python train.py --dataset="drawings of small networks of dots and links" --crop_scale_min=0.8 --embed_dim=256 --encoder_arch="res2net" --encoder_depths=[2, 5, 5] --encoder_stem="deep" --text_encoder_norm="layernorm" --text_encoder_activation="gelu_tanh" --text_encoder_head_dim=64 --optimizer="adamw" --warmup_steps=400
Rows from block 9 of the image encoder of a small contrastive image-text model, named by matrix and row number. Each number is 128 + 24 x the weight over its row's rms, rounded and kept within 0 to 255. All counts start at 0. Numbers have three digits each.
After each channel's rows are labels from the 100 images, of 14848, where the channel reaches its highest value: "strongest on" is what is common among them. Only what is clearly more common there than usual is listed. The data: drawings of small networks of dots and links.
# c30: last pointwise conv (encoder.blocks.9.c3.0.weight, 208x208x1x1), inputs 70-139

c30.106:168094125191146133065085154093118127122161123129145138127122108141137032132079195131126115134135128143127136115152136115102139124108127117132106109111169092129117116139133117107124152118128093111141104123094189
strongest on: grey dots; tree

c30.204:155112120157151128144133133129142129139108114095104119147112138109094137100119139140143113146086119110148127130150173080094119142123105113120109099142131118108129087124108129139127183087153145072120146128087162
strongest on: white dots; red dots

c30.10:150165128094111189129128128116108166161138152140192128096114124133115127150107115160135172157127147130161125109128149121106139074123071115132080127128165147150089111134140097070145154128122130096145103175099152
strongest on: complete; nine dots; teal dots

c30.45:061112090119140065112155115119168090102122134118135149156093155099123183129176125126185173135128087089141141190170115158125114153122153125096125106174165142157120129132121167128158134181124107125136097095118108
strongest on: eight dots; ladder; complete

c30.21:133131134120128166136161172154131147130125160141222136100110106124107126120152142137133126129119126098120123113110126099156117111111065107124133105108104112091139131177165086106142134133131135175148129154131113
strongest on: orange dots; nine dots; star

c30.24:093131142147133149111146137117106130134138142117120122157128154113147144161113106089112119081101118126117111190100159148085122095133182144097099095128150155117172152085121168164119127104152129138112087135160094
strongest on: star; nine dots

c30.119:126116128143155127126102135121152125147147111150119095110103127147119093126138150142064134109178132082161138142136151094118168122181143132112171119122152177151121136097091151127104139138148089172144092127130137
strongest on: random links; teal dots

c30.17:124202124153097163132123134106130150139122134140113099103140119130129116099165179112141123107138128131112107138137107140133184136189140123102187118111121116118147100087139114175152115130147134152134132143168173
strongest on: five dots; star

c30.54:137129140128096125119121172113112138126129090128161142151138106147140069120130140084133117102158094163108129073099128129115129142130112113145118165112138124092095110181098110138140133108115182086164129099125157
strongest on: tree; star

c30.185:139119088111093103129129136126160125126140136121153187115156110139122130146101141170147129186137127130113093130131086135135111118099103143145112094115134112090110093161159131120130133123131104129133115131112151
strongest on: tree; brown dots; yellow dots

c30.90:156175131082116167093095141124124149143097117168137109117121128140131111133160138165128147132129134157145157144151119130125122135144170145153139105130189179152113133108131124152131151093145181141120131115109138
strongest on: green dots

c30.195:134129140097149176097133126126162113164111148159117094115132123142107104143137093143124104194121181110163128134137096118143145127133112120102091128164113149095124144139140128076124134129122046128148138127088122
strongest on: purple dots

c30.168:118159148113134134166137162104114129171162140134180123121143128140129158120125108130127138108140136128149128117139143132134133131072106151124127111131134122137098135162118136125116080091154120125116114118125134
strongest on: yellow dots; complete; orange dots

c30.27:161135132091151127126118113124117111114109109095109124147127082140127064155126143137123114159110122145159173124102160115119099147079121119117099131115112138106150100165137147114102156097176143142126140126120091
strongest on: ladder; eight dots; laid out on a circle

c30.1:135121088125131130099176172097121112166160137135139182156130127130099170155129132145125125181114144130149124104122131164124110127087115115110126124131167145113133136090115143102110131126119138114128111103073134
strongest on: purple dots; complete; nine dots

c30.103:144128143188126158152118162117152166142123124097131154139111079159087085118119146165134143133159120146144142101125134124137125140109125105118163101126128114116100129143118132150110144106115160134110091101121122
strongest on: blue dots

c30.41:118127108138146142131129134116158136153148181130154118123133126151079087162109154169128128133150135152108150072137124098173087153122121098132164127122135114085109101123129119153116124118139159119142104093111128
strongest on: purple dots; nine dots

c30.29:135122120126142130087083152120047117129127137151130102163141137131127091115121130090121121079148122127141087116109115125085126108139109125078115148129100132159128114084113114116113138118144154148087108121139125
strongest on: teal dots; five dots

c30.74:124168129145090115135103160144123146126125168169147187095124153118131160131092128102171134131134156112112098111131084127155157123147147119126112092118142100137118135144131124124130053125133113167096155123133141
strongest on: yellow dots

c30.50:105109147122162133112097123132088102093120109109134131140148117128126078151088115133155146158121141093151137101102121131125127173104129099088106180124080092103150127150121141117120171124130127098112118102114109
strongest on: star; nine dots

c30.124:103108107132119089112136098121152138143114086067161126170101147152132118110129131145102136125121088108088151151093145133108140125119135180083141137133100140129129162152120138167128167126116089086124141123157132
strongest on: star; nine dots

c30.205:133177116153123198099141130135126181135131159124172114097142132102140182162094157130130113145170154119135103135107162100142130126133150133146114109104141130156136066095158151122122135178109102139157123156161133
strongest on: teal dots; nine dots; green dots

c30.180:179066127161130153142123127139131129141150123136169125130156109101124114151105114141111123125143165127113139104168126112092115132152058136151075151126097121149153130132124140127138144131119100103097116112118136
strongest on: green dots

c30.96:130156134086148165148111143081111150145120195134108119114100139149150131166094127125125092121110145156134103137123090158081145120149117101109071123142134132104127159143146063089083129099103122136110167165126111
strongest on: green dots; complete

c30.139:147099135089135138134122154141114087113218138110131061135116112131108137132157155130156162136109106117133135194169141109116179120107132140139119139150123128149134152127107119123105188131152104114154117156159140
strongest on: blue dots; star

c30.104:130107119134131136147100147112116158116142140107104099159118115132123075136092150143100115098164155124153164121153112111094123136145108094135135131115150125086125147158097106147066104104170111123173107163121131
strongest on: eight dots

c30.178:095141136133141115098102134119141099156152150109118125138114103148142088162156169114135130119132105176169151102146117130120130160098087085118133131120120106094130120121163130124128129140119132136151128114126113
strongest on: black dots

c30.8:127117133153134125160125157125133164141095090136138126130125097120134124125114069111120157081163139134130151158092129126158143040127201129137111121070147169122167130164109101139179095114127186143129131145135125
strongest on: star

c30.47:114155143101108131099101134081079125151154136132139132090087129130127087121136112094121059129138134104153126090089111115124090104143127118130112099136155148128150129113143118104173117155091125097137114150106160
strongest on: nine dots; star

c30.102:130138112162143161126101121138105132126097134129184116131127120117069072119106124105106143149129153124159140085147119106145130163152122081105162106130136095093150149155146113139131129105112098123124142142126148
strongest on: yellow dots

c30.98:125123104107132120146060152138114166145095135116131125139119101138093084129060136119109127135118094141135136115144146112151124139104133074126133127101155113090129108142117138130127144107150090142099128129124130
strongest on: black dots

c30.99:157128126125147145127145129126133137116132126150136095127108152150067129114115131147117117138129149117090119119156138145137137126114083136179148118124141158111149155116139079120139121118087099131165130161125170
strongest on: purple dots

c30.56:106071130114126113121127112154145115098090062094125154204082119107123155131113127100125141127142078076152144093108101164168085153149138132062147114126111101133132133136075134100112128136142132119097084092107155
strongest on: laid out on a circle; chain; loop

c30.97:152120141148122090125130131124122142125172122116134119074116100098097097135134158169118137161128102118113139119165086172123109165117145116103124110125143138105131102119103130119129145148093136115156112148068131
strongest on: yellow dots

c30.0:166088089118138127146125109104123126183121131129136124137139143149119104133118133132126135109103177101117131108107154127101139126092120130112101145173101132101122113114160116189103139132096121149113109137106135
strongest on: purple dots; star

c30.162:127127107135123117133125119167104129116118125079109074186124145061150137087126100106112129105128092129115131177112106167075147138094162126096138132098149106104149113135119146145112103148126125126101137103199121
strongest on: green dots; tree

c30.201:152151163119112139102125119122128151134153124142110098143120126124081099166128121145121121108136066144132126140083151142127115136140129117098102114084132125124160121093107123117152124126166204145091102132095125
strongest on: ladder

c30.118:083130121129130100124123114170117136085115116058141116162119132088128168128119082128124149130154130108138151105191122128185099122110137110115135106135120080122132121137085107144079125130092121099093123100115161
strongest on: two groups

c30.192:148081125128147126104117159112055115138076138144114133143113096148131110127110142159087141132114138120163147118128110166113124151120129121110143111094164110101110089155116121134172117135144126095122157097103136
strongest on: yellow dots; red dots

c30.197:137124161140104123152110182119118127115134153126113136102122108108108089152097132110165150105181125113114137145139107112109128162130124102144173130140143137114143124126100138139162119142126184164136131115139165
strongest on: five dots; red dots; teal dots

c30.49:182136132147128173142122139150068152185110154124146110124113139104110093115115160152122100130180142106083133065133113117143134132115129131134136120136154154089163148136160146109159192159088150064134124147125143
strongest on: teal dots; green dots

c30.89:079147152115149128072078165126075116154114161173108131138136119132115111118166131090127075093110191121138137076077145105122076126105146122139151123109141099133111156117154121125171066132125127082134146145084088
strongest on: nine dots

c30.82:137137143137160140115092142118104143142080140143141135180148085126081112126085108106110132103132174100155141082124097097126123129122089102137121159132115127109123120149126149113164110095159151121129146099083086
strongest on: yellow dots

c30.38:078114119099140109113123101128112132121133103128134119121130135167102132131111149119101122111112150135123120131147138159096130107162130135113108127100100139140161126142120138128106136125136105138110067160104115
strongest on: tree; random links

c30.179:123091164128120125131123134112104132166176132102144126137101100158137134167109142142129133097110138120140108107160150128128097192146132105132160125098118147094162116139141124113149128178172119116101120137129139
strongest on: teal dots

c30.132:163130113173139180103104134102158134142141137134112153172145069088123075164103151136103137136131152130198170085126131128135129131106140097131149127125143124097128121128140154098084104094124146098156123134082114
strongest on: black dots; nine dots

c30.207:113078142128125087139125140127129153159130130132185160129158112125165159124127144145166131158147090120104111130103094127110098081144110114160153115146109137098115095123120103131164135164131169157162079129124171
strongest on: star; orange dots; blue dots

c30.131:115101114136133095135163108167159096087136110083102162140124123089134126115154111183165184107144080085177150161164140125125133144095123154103158128130116134128168166134104165122116134104129122144125128100110108
strongest on: complete

c30.100:154129116141127137107076137112107156150076081141122121121133043115082079155119133124136133129111131115161134101132091163128083138121155107093162100111108100103146096135132159127116148130143141078132133099097123
strongest on: pink dots

c30.189:197169093165131137123130143132081160140140137136160128160145116130139098145114139136146108145157144123161145118119132118140094163137116108169130103118143113107163115134147104129156119139120112127131126129121127
strongest on: black dots; nine dots; teal dots

c30.126:134134140139121141150151151138153144147127144081137116149120129112144158115122119137123116125127108131111123144133104133171096112121098143142098122146118098133061137138129128047116133153116117135149127158105128
strongest on: two groups; laid out on a circle; nine dots

c30.3:124123142166119127133120133098135135118119093113133074156127153168149110097134118124102114078126134161132137139131119129159140096141207105137184155133161164107122135106100115168126124140128134138135135122146163
strongest on: star

c30.79:099127121139125166127165154147129178145141120128123134121135090127132135118122180153107115132103133121119082168177140085152127181142127137150135122114132152156108162102130078105125131147139107189110121152124147
strongest on: teal dots

c30.57:124113110172143141157123133108157190118127148093111111131121106132133129104117135190114124091169106095131136107133144100120143134153128129147138085091132153140132127121110089143124167125099152136127131119147160
strongest on: five dots; white dots

c30.109:139139169136134111140119129101088156158142154165109101101110151120061103096081129119156129123124170132173094131166156081131120115120162124125166138117090120122114151123105101128133090133122118134115142095160133
strongest on: star

c30.130:128162106136107100161125143111132171149121127144117088119137127120134108101158133139132174082131131141080128138166114112156179112149149103130145122095163157099146145104100073159111110142097140183151103118160137
strongest on: five dots; tree; green dots

c30.122:115136071137101100173142120174109116115115140124107132165119151116132136167119139135179117146122124133086148061185177051106096141075128145109127122122134081137153122129162133083132138131141129059118097103154144
strongest on: laid out on a circle; nine dots; complete